config = dict(
    targets=['largest object'],
    epochs=14.8,
    adamw_weight_decay_other_params=0,
)
Rows from block 5 of a small image classifier, named by matrix and row number. Rows with one number belong to one channel. Each number is 128 + 24 x the weight over its row's rms, rounded and kept within 0 to 255. All counts start at 0. Numbers have three digits each.
Before each channel's rows are labels from the 100 images, of 14848, where the channel reaches its highest value: "lies over" is the class under the peak. Only what is clearly more common there than usual is listed. The data: rendered scenes of coloured solids on a plain floor. In brackets: how many of the 100, against the usual share in percent.
# convs0: first 3x3 conv (model.blocks.5.convs.0.weight, 192x192x3x3, each kernel summed), inputs 96-191
# convs1: second 3x3 conv (model.blocks.5.convs.1.weight, 192x192x3x3, transposed, each kernel summed), outputs 96-191

lies over: cube (74 vs 0.6)
convs0.22:147131143116132126157067116103109162139092114114091131143150126142148157108101135120125125124121094120121140100165181133163173154116115116131086096121110080096114118115117148102133069115087137132108138089146137107147158151128090116119122130165115134157098160110137148055137173122080141145
convs1.22:149133069090116145148152150085133101127100127131106155128127128163140113128122129142150125070126104137185141142129119128135153147119139128159141128107119112167098121139164139086099098089075123184079120118098119161099083152126128138096155131122156197140166173126136137089147142103100118146

lies over: wedge (40 vs 0.4); star block (37 vs 0.4)
convs0.53:121119187111135132096171139124097124124149113142133137103087162107125147117105118124121095143142148120137111138128093168147154147117164117141134127119116129100142163094094144117074110115092151130144155108124149091102119086139118095124119112119157126104095111136136141081128133127106107148
convs1.53:101141157108104137141122140121149121160124136127080099138173141142056133134124127115128154143089179145156147143099157145107139174135074123140090094140141109132128107100109130150148104120114123081143116122096125139143144135135081127115129121162151153142128117094132122183134121104115134081

lies over: cog (77 vs 0.6)
convs0.35:138131122129097126154088118086123145077104141131193117118125112119103111147115141094136124161126118106115100099101142121093106118169129131090135149121151140148102114129128108173139146103174142103154124134127129093117113102114097116169117173104100129123117098117134121112103131163119128158
convs1.35:103123115181142141129163171127103122067112119075119110134125149131152166157142136121163120123120136119124120178117111122122127109127175118144121147120133127159136160133180112107149124144140145130056111145124137137071089143149104103133126109100139087148111093147095154103135109132102088132

lies over: cube (51 vs 0.6); hexagonal prism (38 vs 0.5)
convs0.102:126128103111183154111129092153094122148111099147140181097129136136125139132102080155115084169094126139181083092111139136091082148146119111125135131133137163158122148138138140140144093143135102136146152106106081141136121108124123120125116110097143125139111134130118116132095160115106158137
convs1.102:139182109101123087179121129109122133106161136141115148087156137126129134131069122110158120112133131172129133104119066145131126125136127101172135169124124123132105103153155112141122152127148134158124136124136110109121120132123106103108112145149154096121125137155133147119133128143129131119

lies over: star block (93 vs 0.4)
convs0.104:109122119123153117124090140139131139127123069120144132100115152145152135098123135124092101113106130145112126181124212148083127148111140123116113126144136109134104152128140140172156109131101130124120153103088147133073152075164151100144095112123104131142109163125105140100116109135095107122
convs1.104:130118110113106111099117112111133105128105136146105114123105118140110125153122143170099126096108220093137131139099112091192135163134124113117086138126156142127132108090159141100111105096130125123111147107179164125137164110131099149114130156149147138131131110101119115143116144101094129126

lies over: cog (46 vs 0.6)
convs0.167:168119120156068093165090117130118163139130167114143090099110135111130128116094105114137131128146106107126134111113109144123130167149097118132136107103109153120096107126121142178074108128127135151147127105153132103144098134121107108091138128108117149144100094188130148141064084084097124144
convs1.167:126106149103179087127133101109142136105146140145105139101140094125111114135124134117119126117088159118117137079126152165131134175177159079111108146113107113178140156148131135121111113132144114144122149145156174078059145149135096136145130154136125118128138167084114138114131129112138137120

lies over: sphere (38 vs 0.5); bumpy ball (31 vs 0.6)
convs0.42:128115079141185148143154111090172103143151143075134140126127147123117158133172121104151074135105154142174137115175092141162070140135129152147108129137113144099143085095134114102138117134137084135117090132152099158103159120133124127145138138148134139120123111115116115124139172137097112066
convs1.42:113128146104096137096127178101134158137159116199110092143113113128103146166132119169108089114125134136117112130075127115120105125131105083093125118140139109153186121109110109100163141130122145129127131099133115113099128132109094152086088117140126117089108107133138127122124137083081121136

lies over: bowl (69 vs 0.5)
convs0.161:111151080136130124149120144121176150118148109133103133118123122061108184147159119147176149110150119115194128150119083120139162170173155128128103091121113117102174098113123134151153133116123085137128151121086104163112107126119078117099162103123135150126129134131128141075106118114133098143
convs1.161:132137121098105153078095091085077107100184143141076110118082085127129125110108131086128083138094143141134105008124134120096124143124121096132101143094159101109108129157145101135103130131114120112116153161117145103096120125121124121120085135136107106131132125115125141128127126123107164150

lies over: egg (48 vs 0.5); dome (27 vs 0.5)
convs0.146:145085186162110105106115161126163114131135085135160133117131143117148137140105134126136122148136116139144141148151128127125130136098130118117115135098110125142099117147106134115147106180165153145119135137141104142126131048102128125083100090170105117144110163132117131094125120138108116163
convs1.146:118050101135141131141141138112130091110172134147162121135117141140138139121156125180071155096115104134145111165124138121117102157135145137125159145103122154125128111112084114110107148135095132125132142112090073144103182036110119147146115150104145132146086171119148099128101109125114138144

lies over: cube (75 vs 0.6)
convs0.73:129150109121140117175143113115157061131151118100082065143101099147130118155147089065106126112136095122099099141091090157145126117121121110149139134110149102118156149121136144106115147135134095167132134120185126113142136126155130143178095101085119129119164131136134124125103090161128158132
convs1.73:120108137105140096161109149112105132091106152157116182080155132141137110142160157140120149137160118159149105146120125114117124113157138129132142147088119121113150132161131143103151136150116093119071120122111105134143101111160124117133147113111123196162140110156137110135143118125154125171

lies over: sphere (62 vs 0.5)
convs0.116:125121105095145142091120170106129138142154137102039112124134159116112130162131115161131132151120126134122133133143096113083109119157099086120141126113104166086112102117115145117117121132176156105115140147173109150087129138102131086111109081136120156138145093116167103126114156142116150093
convs1.116:154161102192107129111146148124114130110126105090135099127074115153159179175144102130138158098134155167126120147143126128144141174124159137170117154130121097128140097123178125099129122142100121155118137169200157136150098130101124107143147174156162148123129148141102121122171125096111085151

lies over: cube (41 vs 0.6); pyramid (30 vs 0.3)
convs0.58:121149110125123134162112113162123146120134154107129183137162111121098121114120184106115116130149148120107109106134146114085176129156143098164113114083139122148142113114137112098084106119108124116082145111112088141132110130173147156152128123126097058106156105155138125106118126160108123149
convs1.58:113144102144135105119134162155116138145107118125092162023092117142122163144122139156134119169152183168127114135102158142118157105112151137137126130121110070164124114127142120092163150184120113108107137117157147156131098114135126121157132128117148178113105116162174104142126077099117085137

lies over: cog (91 vs 0.6)
convs0.78:130105136182135112140130109116105143078094117157216122117109137119160126099129131124122115141137121114140140142123112147121126121086135133099122130148114150130151096132136106118093086129148120129200116090121139105122088145128107155124133152115140134114093115172086129132100145103115090135
convs1.78:158107092255137142105141146128113135116158131018103108149104121128141152139167112133149140128111118138136130105133123102122126108118166136129099149126163131139114154111158135121149144137119175121092119129131157136133071143115153141109107111134144138153118087123116166094135138102091134141

lies over: wedge (50 vs 0.4); cone (33 vs 0.3)
convs0.62:143142132141114140134123089075163109117155126139165146101129134089112124150095153100085150132092101094089107122168105116070131111127128137102136176109139096154110171125135095129147063135097136187122141129162110102143167096149098154140112134158149135119113120075136121101120185123071121137
convs1.62:117096169114122138138104142069113102094137100151127124125114139123127126147111162139134146093086086085132088113116111137122143097159112090155166145112099165129155122127135119093133145130106105143109105149107102132144172132099155123192119092156105126159095052125080135099127108124123114108

lies over: tube (60 vs 0.6)
convs0.118:112141153163147131107094110093108142049130154110147140110108112075113128126147137136135150122164167125129123111144106125083107084184120088130141101124085133157138151112117136077086130101112128151122126095115106098095128102120148157109120101157093093124131099143180146148158126147130105106
convs1.118:138133136078112110147109109158115139189137140147115120109119133157114135140150107135149138109088074117126154128114141141146133162184096156106122099128134135094127150097114129155151132135138172117128165095117110126157121126127129156148098168130117158155124132088058089129143146126169121112

lies over: jack (90 vs 0.5)
convs0.155:112121114063117132117093135047097090099136112126089138136113131116195109115137121134109143079203184149111112117102154110154120139126133138132146104145131132111149153106132108137127087127126153113144126114098097096131138131143174119127126129109147122147126130113127140108131120136132112100
convs1.155:146122099076110103116192134095110120092122085111117116133091110088193144134109157156141124094104167118152102103107147088138142115112172104140115114108150111104124078122148149115163164138106109126117134108132142132104141118126122157117111098133141091116147101109102106114128129102079144138

lies over: cylinder (68 vs 0.4); hexagonal prism (25 vs 0.5)
convs0.69:134099179101115150111100091126121106103131128132141089121095135130133171093110137116104137133148108139141112152157168170130169159107107118137109137135124070127132152117154131091137118135135123094136116155180117099121110105150136106142153110113149148096133139121139097151108113145041127149
convs1.69:130127101095101155105153079122150097168191141112125071150165101198172165124106098123099146139135103147125110129181145107182108100127151097143144113176151120116098129127149128144134125131143137137148126100167094123127111131133153108166177139095118102106123121119093115134089108136121152085

lies over: cylinder (82 vs 0.4)
convs0.178:115125101138120137133161114129125116101140134140120113092121093153143152109151098080156113141149144111105125138146153170166150096111137120126126119084088151108145146147103108152070132125142122088159050151100135106094131149120124118131155121093105142127132128118109110091131136127127154123
convs1.178:114105123135129141122161137105077115146153097114132090140108195139100153138117097118077080115119125176115142120138152133155145140124114134138110161208112104150115172159094115161119143128143126150174085087164152105140127142092149166119118087119153106108146095137114142114131157117138130113

lies over: jack (61 vs 0.5)
convs0.12:086119124142141139121089169165131156122094131116149142117112105126101145136107144143132094136173141170137121135103149116098131134120130096131097110091115142102127121133172103087070079114127108166062128151116121137132151124144158141118122088132093132141157124127112133088131117154071161091
convs1.12:132130138100108100149123123133128101143182056083141160124130125100243148114111138101103168129201075113126152096139154120138147110124172132101117137108147129115094102107129136131123098137116156110146117132115114122129152146100142135106138099145098121134142105154117138114118118113123133114

lies over: wedge (51 vs 0.4); egg (42 vs 0.5)
convs0.63:129111218153117119150151107154112132131125184127122126144102152102073135084136169097080102097090110140135103135093139141146084081129148155123135111094124112143135113119133119076167135166107153128133157121160179156122111110103135143074097119101155114153154111122107137132118128126083113146
convs1.63:100129120154126142098151128147147077149104116151141129124107155097147120122150133157114088110143092121128131121112117147091163152149123144135113123084113112132154155138095118128099182137115144150128146147138131090110115132123158158138121137171131086148161098110114148129110075099097115157

lies over: wedge (50 vs 0.4)
convs0.80:149099178130131120118117112121195128137115154139117126156173174102136125108078135120153127113121134146118133095172146145117093120157106097155137164096137128131144147132106085148158109161134081139094159122151116099143121093139102138133132122098152133130159086091081101106113128084108133100
convs1.80:090149112137108126116137112149071175130091131126126135142077122133126119172124140120177145173139100068074125138110135127098138106120140134134099154101153106153108171112172129119121141147137116121144160152123148134149151138111164087113108085135128115125108121149129125139137116107134144094

lies over: wedge (65 vs 0.4)
convs0.86:135165133106128085128108096114176121095122117140114101127168117120159115145145103109110124110144116116153120104139063113107086133132150091129159179145105156126110149143166147136182135114109102087113166120088109110097121146167144170141141177103118114099097118148141132085111173091090109145
convs1.86:100166112107120116125168156171156104126068121093154109104151169139113149175131114135129126123134110156156133133158186122136205149103094141126048145146126121127128190121132123146135109099106120119131145130151160136101089129101167162105153145139155108112124151146111149105148132108078103151

lies over: cylinder (89 vs 0.4)
convs0.143:134123139087113124088169135052112130086124107134114084113096125135150127087123163149120165111077148132139132108122168113161117145137151152148149147135106135107130127090159142183160129109135143133125120140133148127139146100133095106108157067113148153137116108109073115123124142089133125132
convs1.143:106099109184140134113146123160127158133137103137139153129129103140095125131143094167099159153168083119165145125107126129168129131146126112152126137159126130126118143134135113081181157167129148129168120113186132109109123093106114119146132109150146183135131136198184133150114136126138122141

lies over: cog (93 vs 0.6)
convs0.87:108097165113134126096064120137116147151136141094106126128088136116113121145120148111116137168142158134142097154109143133125126125108149123147143091127155138102073138134104113120126096106104117113082138079163101119129131126095142092092129157134134113132146134112192117125127117138087148121
convs1.87:158084123195124143150118138132141130105124105089181123157102119125112125136163107139150124120124121147151158132135088127070131084131105137128100125107111133148112158112078146131151063111114113148168100140175158144117105118117092096131106149099144102103130129146138132113125116089121132144

lies over: jack (96 vs 0.5)
convs0.150:123130117135092084118134113135102099116120099146159136093109155116163110129103108116140107158191143157114094118112115127091101121104178135138117093073147132112128120162113136133138099092117114110135121096116119126116126149136145145115111162078149173101117092168159124116148120130111119108
convs1.150:176119091188144109098135086126133125182162099118141119148078114142154164163147130127149150083164134148186094123108130140126069101133123126166090144167120101149138093148129140124135195133115113137156148107108130125119119126093124130109171156118140143125171102148118141165130138100147099114

lies over: cylinder (32 vs 0.4)
convs0.153:096117094152151072107129122137080129133091128094122160107127128143135117155145071103073136142144122155125112083116114110103090144130122128148127090093128112140139137133112157110148144123145112117136132143133107113149126141105157102070166101178126099122103133116183103178137099092140080126
convs1.153:099107108139108120133160144127120145119153149160155064102116136125127139158145149124137139167118131169107124079107133156146123108145168140097182106117129099126122162119139104154175136126134132143139149108119123157118135120150172110203096136091138133114127104121071150152104126122165092108

lies over: dodecahedron (73 vs 0.6)
convs0.113:146134173116123134094150129117167127155119129148114129073124144139100152105104177122125167114083151100144115071119115109141136097135139092150143134140138129155129104150126111085118160166134105145141132135112111091149118101113131117125141112173154184111121112121144114115091099147122155104
convs1.113:090088124137132167146150117128108108125142134175128157137149160091115084106090135137150114099129100031082140127127140166121144098134110122081079090102111191175151142155153129104111086094104109140093127159126165094092121140107136097129126137088127104170136120123119128127142114129093107110

lies over: star block (75 vs 0.4)
convs0.125:144115118108134161105113131138091144081105152128122104106131126147190128112144120105125111121149132113104139120171155124122131125105108103116125116110100171097111079125109130130093165150117135138086132098098087135120154116153178115107110127104119140136120103116107104146114140105115111098
convs1.125:161129136124136089130155105115147082125126130100111137136126088125082114106122147094113101105143203102133124126132110142134139099108164119129117115115146122108147108116150133115144150132104101131109146116106141115103118126108090146138114100114155114125117121176153124128129129150133119151

lies over: egg (39 vs 0.5)
convs0.93:100139145159095103120116099120128139088140104177143127135117146106134126145129135103119159125114142118150125129106089124129131110105098135103151130099163142086111085137122140124109095122111088117120105146167167096148139112131177075142160117120088124092093113116148134118151062117115144128
convs1.93:117173128113136106128163120089123102147142128155134136146163163162159139143088127152087114110134096148138159166112171134113159113123114118125148145140140119163131123156105111103176121120138125167144137104052083125127091174110183119102148098145102145124094125105142115102107097127070150155

lies over: egg (70 vs 0.5)
convs0.133:128133122143138119121164141086198186076124107133135126103109186078120127131132098128134126110163137119105120129139135119083094144144132150132096099125125116100104127113130126087115107164103149094122150126159161141128161130139143134161079139189098085150121102121141145120088119100083169083
convs1.133:165125112108151143138094121093098153136118128093138102134118151072131151100144155121114150143083088188132143120154123130096133121120128125154120167143168123104121164122159168100127145135100156116132134133079114107133154145157108081131113084116123155108116086126104125122071090140128133107

lies over: egg (42 vs 0.5); cube (31 vs 0.6)
convs0.24:132149111118107137138131113132113093129125104145154157129143155128161154094140127137111118162109141067119127093111085154082108117113167103122146111141130106143123105107113093134165102122143134147086096084124120136131120120120147134136144137098139122149106143109137132117109176138133111138
convs1.24:113141123122127098147096111116100083125132122128120160109137175160113130118116134114114124141142130144164161130121126133180152149165104152115099128073156125148133117112159147123078143187101132103137115112126116111131145137129144115118138095182121149175116128138141118164124145140155105098

lies over: sphere (74 vs 0.5)
convs0.50:123108114138121103127117075152136140108133141132152158138098161124123124134127081132096157107100116135115146076133115143114129100126146105148115138114141158131119124157081140117171117079173139122156089143105081068170123117113176145107042142101093126150157119119111128132101117131111127114
convs1.50:177179101127140139117145150136111142180134150142115112105106132161099167132124118157102120118137091148149109113146142140142155150122077133127132137149133105116136113106130162137153127134114131136105084143167143135106074196108154147141166137121156133129164200142139105113111126093114150132

lies over: twisted bar (69 vs 0.3)
convs0.19:130109115147112124106116117105136144092128059144087082089156113154128136142134080093159154126136121113146136141143140139180123147085117138116147127153136139154131112115128122156191151122145088138124180154122142221150152105130166058113139135159087152115153189097090131130142133111101161154
convs1.19:156121141131117128102108145121095133121137139123127117120125160139088117128112123176153141103081148119127112121156121129172109201173087136148099148171145140149126108100134137113120120146148119126116144094149117135098117115092120123112119165148093204147140172135117097108135139117119130095

lies over: twisted bar (26 vs 0.3)
convs0.37:135126084113152135149151125110114122125140127118116114117118096097154142150136178173130129113177093100094122126165114140181104144137139114107089136141107096094143184128137103162122098120105125116143113123108093125160140143127115131131136134112129095121153123081178151091117104135101106082
convs1.37:150137127145102120116129149108162124101107167111117121136145144130151144141121113155122093115097062131129127142110113139130112206165134151159114158091144152149133197122151131105087093130108137138102130126164152103093138121131156143129135136136099130132143163103123155112135137123104121151

lies over: star block (96 vs 0.4)
convs0.85:132130176143122096148126108137099125128119137118116148121154114150112129101133109097105133161089068139125084124141148136108134097136138126167166148100104121130098156150108072141108161152140111106124107109104104074147114110144126133131111107115126123158131131148139117101116135093110109102
convs1.85:156117126126126089090152104137101100139144144110108127121095093104100133135116135123096117087090236116150119109100156123117151093100119132154081116118148092111145127127143146118154150137142103107163117118134139127065121093140107129135153091145151138129133117134112114137108122123136114120

lies over: torus (57 vs 0.5)
convs0.100:143100120135139124126195158120126140125124088125129086173129056129172164136126121158181146119097146125077126118078162143128135130108115154102130127124133112136123111112097127089165076099112080093159125143124152140127158092109131126145147144141109103117094150101101141111099145131066144099
convs1.100:111123143117120119120105138185144156157097149114125168152120110108126155075109145147112165115162105126129108197162104132126154136125136150104128102112126158118117160124062146115086144113135138150097105151168178107096132108138087100155129123125081124109121112122152134136106115112103154175

lies over: egg (95 vs 0.5)
convs0.45:141144148098132101126153089126172078159122114083070085132144128107120150123113103120109126084100091109143105108128173135126134151137147112126136124146129144129116097106166154144143119110100146101069135142168192135117123102122120143129141115136098140137149122128145130150135191113126125109
convs1.45:112163099170141126111138120152081108096178119099147121130085137112134142163159135114145130161125181124120152093116103123113098104166123136139096176091129113088118154145180116086166181139130155105137154104079127108142124127086142132077102105119143117170151092136084124128118140085146106104

lies over: cog (89 vs 0.6)
convs0.13:134173106168139145127116133161084153118106103096151143138133085120107108139146113114107118129143095124133160130105107115111113165101097146128118119103132097189123148146088112116133106133123063115136169123168130130138120099098142151098106150168128141104154100175119159128120113144116116177
convs1.13:160139130187150149129130182100136122121146105132114129149146133137114151134131117140129132136131130134141104160164138118180093121097123065138130148163129154110137122116182106107133134162101074132094174132093123125123115137129141125096164146141157139125101148144121144143087117068129074102

lies over: cylinder (45 vs 0.4)
convs0.189:136103122168146101150102188137082137115145105120149093175126127145128142137095130182113126158079091100141128197143210136127138170143117106094100121172075129148094100136115151168142151105102133107146125142094154109134133151125125148107119148126122137134090113124087141133105135103091125117
convs1.189:115110153102123075156119149123137124122097102143103180143092111129156101155100148217174111113151153102119113201119093127120125105180172126080151110116138139127160093155095126079123140116123125138131113145124137097104123134146089133141102113098146132121105110125149125150110143140092126146

lies over: sphere (60 vs 0.5); egg (29 vs 0.5)
convs0.182:117103127147150100138124090122156177111140171110120124148117157145138108146136136144142126074157171133121102178144127128150118182123108128159103111167121136078108137135165155138130101124090144131130116131114155089116133158161158092149104068137136070156129112118136158096130109111105116098
convs1.182:125152157083113116130107116141131159124114106122082150143152090123146100133142125127185164133167118117114113134168110116104142089128133139095137134141081157097133114135131124152139093122142118114128165132120110121147082147142099142119124129126173127091130093148120146099081088140153125170

lies over: cylinder (62 vs 0.4)
convs0.47:106166114120095104141146101106131122112168149080136138110136104147096134153130114091184135094127122134111147152113171113116116104089107137191097086165116108141078146094171126134122103100129113099114092109182156099126111111119119125163111117125149070171097123123150146113115137144097121100
convs1.47:164117143149133142106166092134145138101106130129156126157108112140151133179153084145123124126129084116133107135108102111201106127184127121149169102181126164111127110162124123126145133114182139156150138055168125145151118138129169133115129076091126192147146099141109128100134148131121107125

lies over: tube (100 vs 0.6)
convs0.18:138098140129116136165111140154155114127110149122135113112109128062102093129113127126105083132148138157094136081157125158078098114103118135110130116167151091142124146129103121181092142123158144069135122139125149088140133179154126120109132097153151166097114113127173122097110155109114143125
convs1.18:125124110134113116140135093096066089134144123130114120078084131151134097131095132095112120133115111123137148124120127103115095149061132118127092120094092129133113168118156117145148101104144119130115091144129131096111113119109168131148141146112161114114099115162129146128113117123131102125

lies over: bowl (96 vs 0.5)
convs0.139:127101131123100123136116082139154107112098074115125094176122100111140156183102157131144134146133110141126104153115131134153139120119121143142118108114104141149101151126100117122153139123122080100130162135158137202133111126078131128131145112116145104121120124119145138110134169160062093113
convs1.139:128154098123140132151125068114138100133163109144101152105120128101155111129074126075137150125136118111127120032126146116129130145083157142114122128088156122118115130140146129164076104144084141134140111134107113134109101146113146163155155136135108098123183125142135143122133135127107104120

lies over: egg (47 vs 0.5); dodecahedron (27 vs 0.6)
convs0.127:128117160130087140131134153123112155112103154143146101137099122090114157138119150104126139139150112119119146096106137156102109114136119127087088157160122196143149096156128122118131113130130120086132132159110160097120091122109170114119164081132133132134145131100118103097121148071101191137
convs1.127:122151096096137146110150144133141132130087105157113149153116085123139096128129122165123143100156165085139104165150102100120081103124122080142115108134143138103126103089143104097135101130136105107137119106038062169095140129138109139145136132120162126115145146123135127151084118130132131129

lies over: twisted bar (40 vs 0.3)
convs0.84:107097111124106122099133110141082137178115138113127099099113117146133129142094129084116107088115163127129154080146119158131094146113081145157109155100149153142086129144105180159142130156107130118111093164122135096143167120128123086128094186139129132132104154080128151137147091163134115111
convs1.84:145148142113166153123154130093087150101119111128102127155107116072135108105111142075141127098117108105123101097125090105100112103105135118147127157115150139078130143132188109114144122185088130118117143180132126155122115123111128114097120125140125132097173127138120139144125108107107111148

lies over: sphere (26 vs 0.5)
convs0.144:144118165128114081157137064149135129143134082100145122072151134146099085121072146143142127076140168166179145160145132129090143135095133140145134121125105127088109109131128116138131134128174136128142106137103108120124118147083094120124096126107094145117150155152157152103127121072105146156
convs1.144:152089085135139126105148116146160107145143100162147112091104089130172111127151092140101110090147114145132108123137103123110128190123107129127170114111171116162143108140107145070098106182091142140115104116068076100136146131094130158097104176124138145116165146115136103120113114110094136176

lies over: wedge (42 vs 0.4)
convs0.120:096118046119104155089135163156119131114120085149110096113143104130136089121178127169147116165159111127111128149125126132135114128104128067118108135162125145134096114108096126172127122092135107117126143131151102135099126122167109141136169116134156147127099106150094102101138113162100110138
convs1.120:137087129138151138156165133116161101117132074184159104173088114098108137111162121167100118112120136130139107178131170141076157139111136115128140135104111117130160138124086140120110151132098108171131145096105112146120106117111128120126107168103136139113097158110162132115118112081107124179

lies over: jack (48 vs 0.5); star block (29 vs 0.4)
convs0.136:115115131082152107136098135086151115110101107123086132105122135132152077090136142114144141146151141100125113117133176121141129122137116134128115155127154153114109117115162081077121123091163100148119118149143127102136124124134141139127142159137110141120119172114116169119133151117119087084
convs1.136:160122170081189107121150133101133131114100100125135135117095155154181122178141121160125101107131184108107112122098118117140114153152145103092121166127126091087179091135129187124108090074103114104141120110145123136102141152119147160093107148090146080149146155116120106172101138089139123101

lies over: bowl (77 vs 0.5)
convs0.154:115113108132100129137153131109134203108145110092137144154104146102126132174119090143138086107123124115162122146125118109110179080093127143126109143104150137091113114106108129092138155144119125106155132107112106129145193126132115103150125137076124089133121143104128124140105136124107137114
convs1.154:124101120136130155117133077135134130113151106125143151072114116112120100105178187121140150155103120104129135034119115147141108152123117132131130147112119152140100157116112109108128144156166110080123145126167124118120150095095118123125135122157131157083085143112137099153118133119155159129

lies over: twisted bar (78 vs 0.3)
convs0.46:063084144142123128102152117093125124081144129155155120114114145125171138114130135104090120144159123135181103212111129151170124146100113125121126139105130087119120112099165103082192142097106100133133133118120167161128124100148153170117081157126112095141124194120126132122137103125114153079
convs1.46:113121121141124153122117147139103126115109183130126126124148181135091149094132107136104123153136149161073140165157081112136118201156157129102122139081127116130102175128130136087170101156127139129132130163125121101109129091123128140093124186091158104144094166160091116132137149109133100144

lies over: sphere (31 vs 0.5)
convs0.186:117147142118142134128143105152154098213157158112156130091147086120137102094175117174158135110103132141120113131136109142099131119127102122158169111088113106117127155092142132135107132135112141113103110083127093112089166079139116138094110148098142133180107076084145096135115122154149093119
convs1.186:151110080151123131106158137121104138050128160099148161119125102151167127096120114172115208097122136138127104127130128137165132161154149100125112163186126151132102096082125096081110116132080086109119116125129109142138146103134120138117124119156141142093124190109110146157132121100158158110

lies over: bowl (26 vs 0.5)
convs0.95:116122113102109152143146125145150140131106124140159107123097158132152118125094104171116107113105085106090139108167106113146081104105139152132122149163190149092104148096093111108132134087138111138114126136076107155127150120101128139129115165141098093106140084129121111094140112128096150113
convs1.95:162157089132144148126125097119120119144154141167146129132126111123125129131154102092153109152133160125134131069121093126104099138122117119108162078118150140124129129112094102137085115122112098151152089143140159103114115144112133112171144135112111141095130122059108119122126140137104133120

lies over: tube (25 vs 0.6)
convs0.10:091127164168118090148133122116138160102099134165143165135143152098146156123127161146101131139102116121156131118119128136141106122121130117115119117125096141131109116085154167133102147130128119145156132139105123143116104084088135092116122125145093156117125136098064096125169128120107118134
convs1.10:110139099090112128124127116139117126141153138136113091118128112141110142154118106091133167175112117128127111117160143136127129105098103123104151105147126122106110144130138102176118160155117129117086144096147150195138138111131126144170113092105110122122128057108149133155166132128143125111

lies over: cube (39 vs 0.6)
convs0.148:130140158122134142117163127115102119135119092128128117127136143177122125145104112119120126147115099113143110132122103100068154128106115150150149109096112088125122124157139103126129133127123140111151181119134139103120129104094150151154086102129095125135116123177103114132130139157099162098
convs1.148:128117116126124107125144137121150154097139131148096163089094140090108143128104138102150111114121091076164114106164123151088153167107174116147159115106155153163131160147124102132120124151132133113127100149163179098106125108168132150146150111142122138113133161118168182084158132134125141183

lies over: jack (63 vs 0.5)
convs0.8:121118169115108141138099094106110121152129081122125119153141124153176134120127122145119151120198129111148135086123096144119100172114144120187130161111106124116151121134140093153143143120145109103144088133130112130134143118152089119157170125115112147129124130115110107106121161129089130129
convs1.8:128129136120126139120137125104075094054113090121155111144125159156163139153131101138134085147094098122113120140132109107136084113128117121149136139118151116122130158158151163137143167148140140178130135123121141150125110098100180135103129121086112112111075118136141179156117160120052133133

lies over: dodecahedron (99 vs 0.6)
convs0.48:134111175130132099136101110111172165064115116125143169122124153131125175138118139130150080111098121159111126125114119134124096104147112119117100207127120172128134118129143133125165129175179132106116103121113118124111115079118155077124161135143138125070117154127119159117134124153108156102
convs1.48:078128140155130101151138146135121104108105145099130204113127125134114138144104129142161175122081142000101118159116127138126136121125125113140123121142130255141095109151133117128148125159100159132132111118107152134106143140124112130141155143111115149142147140118150136139117142096121124135

lies over: cog (94 vs 0.6)
convs0.39:133075133168124116180137083147141142120085129118164091121117143123107143135160082133137151101078122100144116127148113136133139100122129100130119103138158130110143132145182127161124081128171099147162104079114122148120108130129135160115177121110076132130105114184106126129133135119098134133
convs1.39:141127113220144146128135130106096155090154111074143116134131130110111142119113100120135103152130157149111140119115080115110119143123170138126137168107126106134154161132163116117115122143146171144147102124110128119094101143142127117093153185110151062122137125162138119108114119132095089141